python train.py --model="contrastive image-text model" --dataset="rendered made-up planets" --train_examples=195000 --image_size=48 --crop_scale_min=1 --horizontal_flip=true --translate=0.06 --tokenizer="word" --vocab_size=28 --loss="softmax" --embed_dim=128 --encoder_arch="swin" --encoder_norm="layernorm" --encoder_norm_position="pre" --encoder_activation="gelu" --encoder_head_dim=32 --encoder_fused_qkv=false --encoder_bias="all" --encoder_qk_norm=false --encoder_parallel_block=false --encoder_inner_norm=true --encoder_moe="expert_choice" --encoder_drop_path=0.05 --encoder_num_experts=16 --encoder_moe_every=1 --encoder_expert_mlp_ratio=0.25 --encoder_experts_per_token=2 --encoder_shared_expert=true --encoder_patch_size=[2, 2] --encoder_depths=[3, 4, 5, 3] --encoder_widths=[64, 128, 256, 512] --text_encoder_causal=false --text_encoder_width=128 --text_encoder_layers=10 --text_encoder_norm="layernorm_no_bias" --text_encoder_norm_position="pre" --text_encoder_activation="gelu" --text_encoder_mlp_ratio=3 --text_encoder_head_dim=16 --text_encoder_fused_qkv=true --text_encoder_bias="none" --text_encoder_qk_norm=false --text_encoder_layer_scale_init=0.01 --text_encoder_parallel_block=false --text_encoder_inner_norm=false --text_encoder_moe="top_k" --text_encoder_num_experts=32 --text_encoder_moe_every=2 --text_encoder_expert_mlp_ratio=0.5 --text_encoder_experts_per_token=2 --text_encoder_shared_expert=true --text_encoder_positions="sincos" --residual_init="scaled_by_depth" --optimizer="adamw" --lr=0.00095 --beta1=0.95 --beta2=0.999 --eps=1e-06 --steps=4100 --batch_size=128 --epochs=2.7 --lr_schedule="cosine_restarts" --final_lr_fraction=0.01 --warmup_steps=80 --weight_decay=0.0
Rows from block 12 of the image encoder of a small contrastive image-text model, named by matrix and row number. Rows with one number within an expert belong to one neuron, the router's apart. Each number is 50 + 10 x the weight over its row's rms, rounded and kept within 0 to 99. All counts start at 0.
Before each expert's rows are labels from the 100 images, of 14976, where the router gives the expert most weight on average: "place" is the part of the image that holds the peak. Only what is clearly more common there than usual is listed. The data: rendered made-up planets. In brackets: how many of the 100, against the usual share in percent.
# router: router (encoder.blocks.12.mlp.router.weight, 16x512), inputs 206-308
# up: expert up (encoder.blocks.12.mlp.up, 16x128x512), inputs 206-308
# down: expert down (encoder.blocks.12.mlp.down, 16x512x128, transposed), outputs 206-308

# expert 0
place: bottom right (38 vs 11.1)
router.0:49 68 58 58 67 57 68 58 55 62 37 63 50 47 44 47 52 41 63 67 49 53 51 47 60 55 38 34 42 51 39 32 37 51 60 62 46 47 66 52 61 47 33 38 51 60 40 50 28 48 45 39 58 49 46 49 37 53 55 66 54 45 50 52 57 40 35 45 47 58 32 57 50 56 64 67 42 29 57 57 56 54 61 53 39 45 48 56 51 60 60 69 28 59 42 42 38 44 58 56 49 57 43
up.0:54 31 57 23 56 40 30 58 54 60 63 61 85 41 72 58 52 44 54 36 41 36 42 39 64 53 47 68 30 59 67 47 48 53 74 42 50 57 45 41 58 42 50 40 71 52 47 58 52 37 48 49 36 62 50 48 34 53 35 52 78 61 54 38 49 54 55 48 50 43 47 47 48 44 59 23 52 66 55 58 46 45 56 41 52 63 43 46 65 49 56 52 35 42 49 44 54 63 44 49 59 58 57
down.0:36 44 52 51 57 61 35 62 53 44 63 33 40 46 55 53 35 49 48 58 28 38 39 62 44 38 63 52 48 49 60 49 29 55 54 53 48 43 50 75 41 39 64 58 66 35 40 51 47 46 62 60 47 48 54 56 34 63 57 52 55 61 49 45 50 47 49 46 36 63 48 60 55 68 56 36 52 44 45 53 43 39 42 38 46 48 44 51 33 38 42 48 64 46 52 61 37 29 57 51 74 41 50
up.1:45 49 69 50 59 55 58 36 32 47 31 58 51 64 49 31 39 58 61 47 52 71 48 50 39 70 69 45 66 47 38 35 55 45 50 40 33 44 50 58 58 44 49 55 47 45 52 62 45 56 40 51 49 41 40 41 44 50 48 33 58 72 64 60 42 66 60 52 74 60 46 52 42 48 52 46 45 66 38 31 55 62 43 62 59 58 43 45 52 46 51 43 54 48 58 53 40 63 63 56 57 52 58
down.1:53 46 48 53 59 40 56 61 48 47 61 57 34 53 58 43 55 41 57 51 57 51 49 39 43 37 56 40 42 35 37 45 42 46 30 52 45 44 50 43 51 46 48 44 43 67 43 42 60 49 60 45 49 47 41 31 70 55 36 52 46 43 54 56 61 45 52 45 38 69 47 52 44 62 52 45 56 60 50 48 34 40 57 31 48 51 68 56 44 56 47 46 52 34 50 51 64 44 54 44 49 52 63
up.2:54 49 51 42 54 44 51 53 49 69 63 66 46 59 52 48 68 57 49 46 42 43 56 45 39 62 43 53 44 50 47 40 37 52 48 46 81 44 50 44 41 36 55 54 66 44 51 25 58 51 48 45 33 67 55 51 61 57 38 53 65 53 50 50 64 53 56 65 53 29 49 55 50 55 52 36 60 66 55 56 36 53 75 50 42 43 36 45 38 43 51 51 56 69 41 45 40 51 50 52 52 53 49
down.2:35 42 59 58 50 42 42 26 52 43 53 52 51 56 61 56 56 48 34 44 47 54 85 61 57 46 48 36 57 61 43 34 40 56 46 32 48 57 44 59 43 58 39 54 48 47 34 56 49 53 48 40 47 51 54 51 47 55 31 44 55 48 57 64 59 37 53 53 42 56 50 36 46 50 52 33 41 63 51 45 39 59 66 33 59 56 53 16 48 33 59 44 52 43 26 58 71 34 66 45 57 48 36
up.3:59 50 57 49 46 35 49 57 35 40 54 57 59 34 58 36 43 67 35 31 42 58 60 43 56 60 58 48 46 45 64 55 51 62 52 55 49 65 55 54 52 61 79 48 51 41 59 61 47 35 34 37 51 49 52 51 54 37 35 44 45 43 37 57 49 56 58 47 52 34 37 31 59 48 63 31 53 50 51 48 71 46 53 47 35 39 63 44 34 42 54 49 55 43 51 41 45 47 72 45 51 51 46
down.3:55 51 23 46 67 55 41 52 48 41 37 48 50 33 53 66 38 51 49 60 69 57 50 51 55 40 48 42 52 52 62 53 32 48 54 48 55 48 61 52 66 45 45 40 33 53 45 35 65 43 48 41 72 46 58 37 46 45 36 60 28 63 44 45 48 51 51 40 42 42 43 58 45 57 53 65 53 58 63 56 53 49 60 40 32 60 40 51 40 47 60 53 40 62 53 40 45 63 43 53 54 56 54

# expert 2
place: middle right (44 vs 11.1)
router.2:41 29 33 61 57 42 46 45 22 53 43 60 58 52 59 53 21 38 67 51 47 59 51 60 46 45 71 54 35 44 52 55 40 47 39 50 40 38 54 30 60 31 32 40 64 43 39 61 63 36 51 58 55 59 43 48 56 37 40 50 54 43 31 63 76 45 41 51 38 53 65 46 58 41 59 52 38 42 53 52 40 43 49 48 43 57 66 35 38 48 56 54 40 43 57 47 53 65 55 46 43 48 57
up.0:41 48 50 45 51 57 64 46 64 48 42 44 53 50 53 50 62 41 63 58 30 59 46 45 48 58 49 50 36 39 58 27 33 28 51 66 48 47 63 50 40 53 61 33 58 56 42 48 64 58 32 45 56 59 48 42 41 40 53 43 49 53 59 41 70 54 57 46 57 67 38 52 41 48 54 53 57 56 60 51 55 28 43 38 41 43 40 60 59 66 42 49 64 45 49 42 58 50 55 44 55 50 52
down.0:46 64 46 43 32 71 19 61 49 57 41 49 48 47 55 49 45 36 45 49 41 44 37 49 47 32 25 48 68 43 41 42 36 58 58 61 74 62 58 74 53 56 50 29 60 55 40 40 68 56 49 44 57 61 42 62 56 40 46 67 39 55 42 48 35 32 58 34 47 27 49 49 49 53 54 41 42 41 39 44 35 52 47 56 49 50 47 57 61 53 57 53 64 40 40 44 45 56 54 63 44 51 37
up.1:51 31 37 47 56 52 40 51 58 52 40 61 64 47 59 39 62 32 46 38 44 45 39 58 25 40 45 35 43 47 33 60 49 42 66 64 53 41 43 61 60 53 38 46 45 56 45 55 45 50 57 37 36 37 56 55 53 45 54 56 46 41 45 49 24 38 53 52 55 64 45 43 58 51 68 35 42 60 43 59 54 40 57 66 26 52 67 52 47 52 54 63 38 58 61 54 40 20 52 57 51 62 41
down.1:37 59 49 55 51 52 60 57 56 46 59 43 58 60 43 45 42 61 57 50 52 49 64 55 59 49 36 64 51 62 72 53 65 52 59 41 41 58 49 38 51 50 43 40 28 34 49 66 46 66 31 54 47 64 60 47 70 55 30 54 65 61 64 43 73 50 54 44 69 43 27 40 41 48 38 69 55 72 50 51 29 49 55 47 69 69 53 61 46 61 54 38 63 60 43 48 29 54 62 59 40 59 65
up.2:52 50 57 50 42 36 53 64 65 32 51 65 41 45 52 47 36 51 35 57 54 80 47 57 55 47 44 47 53 45 53 50 48 58 50 53 50 44 45 48 55 49 66 59 53 42 68 45 54 57 50 43 53 47 68 28 35 68 44 47 39 42 45 50 59 64 64 68 43 46 41 60 48 61 49 46 48 58 41 54 53 42 56 63 40 54 50 43 39 51 56 50 41 41 52 45 31 59 50 57 59 41 55
down.2:54 36 68 44 39 77 65 62 59 40 72 48 43 44 49 66 45 32 47 42 51 49 61 53 44 47 47 57 60 53 50 34 51 53 51 47 58 57 36 40 41 38 41 57 38 49 37 64 42 33 67 60 47 66 57 41 41 59 27 42 53 53 54 36 43 39 44 36 52 47 51 38 56 43 54 37 57 41 59 41 45 57 48 69 35 59 53 43 38 39 43 46 34 46 39 43 56 44 43 52 40 33 51
up.3:42 46 35 50 36 59 42 46 36 58 48 64 48 54 52 32 49 35 54 63 40 39 65 51 41 53 60 32 59 45 36 49 48 56 42 46 57 60 35 55 44 42 41 46 38 29 47 59 56 50 46 38 47 63 49 55 54 55 41 42 65 63 59 44 27 43 49 71 50 74 49 49 51 67 45 66 55 61 50 49 46 51 53 41 58 35 52 46 65 46 50 51 46 33 36 55 57 44 64 62 63 49 39
down.3:47 41 48 32 47 54 52 40 42 51 42 69 59 53 51 59 42 78 60 50 64 43 49 36 63 49 55 54 51 84 50 44 72 46 51 31 53 53 39 57 65 48 44 63 47 51 47 59 46 65 66 57 42 30 49 53 63 46 43 42 44 50 63 51 43 50 39 41 53 43 47 47 43 32 45 37 42 51 56 31 42 47 40 53 56 41 60 62 75 57 38 60 52 54 69 67 52 65 52 78 51 46 36

# expert 12
place: middle left (34 vs 11.1)
router.12:62 49 36 30 25 51 29 38 47 49 52 57 47 52 47 47 61 58 53 52 65 51 29 68 52 51 59 62 52 56 47 55 61 50 58 52 35 62 50 54 47 57 46 54 49 54 59 45 49 46 43 42 55 51 42 49 62 39 20 33 40 38 42 61 52 33 44 49 50 56 44 61 42 50 56 51 53 39 42 52 66 43 62 51 61 61 66 63 59 57 67 45 46 50 49 63 43 42 46 48 65 43 60
up.0:33 53 71 39 43 45 67 69 40 60 60 52 47 68 52 59 50 45 64 35 38 29 68 50 54 43 51 55 30 56 42 46 67 72 34 47 44 46 59 41 60 39 36 48 43 60 39 33 49 44 60 54 52 46 42 40 32 60 74 58 64 57 44 53 54 59 52 53 66 58 56 42 49 42 34 46 51 64 46 37 48 48 41 50 45 64 36 39 50 53 51 40 44 55 54 52 55 54 54 61 38 54 43
down.0:63 51 44 53 36 54 72 51 51 40 48 52 43 50 41 37 28 46 43 41 65 54 48 59 54 57 42 69 54 53 54 61 40 60 55 39 45 60 60 50 44 62 58 50 47 53 48 46 75 45 48 57 32 59 50 54 29 46 55 50 58 42 26 41 35 53 31 48 45 37 47 43 30 49 66 31 46 50 53 50 67 36 58 68 52 46 47 50 43 42 50 49 38 48 35 47 40 33 52 33 53 49 54
up.1:41 37 56 62 42 58 42 55 43 54 30 51 42 65 42 37 48 53 52 57 60 61 58 48 42 55 29 56 61 58 53 46 25 72 44 52 48 45 48 54 43 39 51 44 43 67 49 37 52 52 52 59 58 41 50 50 64 63 56 48 52 54 58 59 23 60 34 41 48 60 42 49 51 59 59 50 46 47 49 55 65 56 46 39 47 52 42 55 53 70 40 44 38 59 63 31 53 28 52 53 51 39 39
down.1:35 57 56 78 71 34 54 66 48 53 62 50 51 50 56 75 39 64 53 49 61 49 24 60 33 63 28 57 47 42 62 57 72 69 43 51 49 44 58 53 69 55 50 41 47 49 56 54 48 44 40 49 42 59 44 43 43 58 61 48 52 39 52 60 45 39 33 59 44 42 40 54 53 40 65 50 32 40 47 42 38 58 50 39 39 45 59 57 57 39 44 58 50 33 33 43 57 44 47 53 50 58 54
up.2:38 57 55 33 48 38 40 50 33 66 50 45 42 54 49 50 55 53 61 66 50 28 61 45 63 29 49 41 38 49 49 59 55 58 48 44 42 37 52 48 56 10 50 41 50 62 48 39 48 53 48 57 54 52 44 55 42 42 64 49 57 44 40 52 66 61 44 41 55 43 64 55 38 51 58 57 55 67 56 60 41 63 48 47 52 73 46 38 46 40 43 49 50 50 57 53 57 60 32 45 33 38 46
down.2:53 48 71 46 62 42 62 50 44 45 66 45 50 43 39 51 62 48 43 43 57 57 60 45 56 53 51 54 56 64 59 47 57 50 53 48 39 39 47 42 63 38 52 51 37 60 40 57 38 52 38 67 41 59 46 44 60 66 57 59 38 70 62 58 41 43 52 51 54 56 59 48 50 29 67 56 53 43 53 49 60 45 64 56 48 71 58 48 59 57 62 44 67 53 74 49 42 31 52 33 54 66 53
up.3:48 57 49 59 46 58 74 54 36 48 44 64 57 42 50 46 28 60 44 51 37 51 49 59 48 46 51 44 64 34 31 58 55 34 46 54 41 52 56 48 53 35 54 51 41 47 40 56 52 58 48 42 59 50 55 55 53 53 56 40 66 56 56 28 44 44 39 53 61 55 43 47 54 52 60 58 46 66 35 54 43 53 42 59 55 67 37 44 54 37 48 39 46 41 70 44 57 49 48 79 40 34 47
down.3:50 30 56 36 55 52 46 40 38 48 36 36 64 58 58 54 45 60 47 50 60 50 54 57 43 43 38 36 58 41 45 50 46 53 32 66 45 43 60 26 49 74 57 55 23 58 53 59 27 34 42 69 27 42 45 61 69 30 38 44 36 50 45 54 71 51 50 37 55 33 38 33 48 36 53 53 44 62 49 50 46 41 58 53 53 50 67 26 28 52 60 34 56 51 61 46 47 51 42 37 71 45 53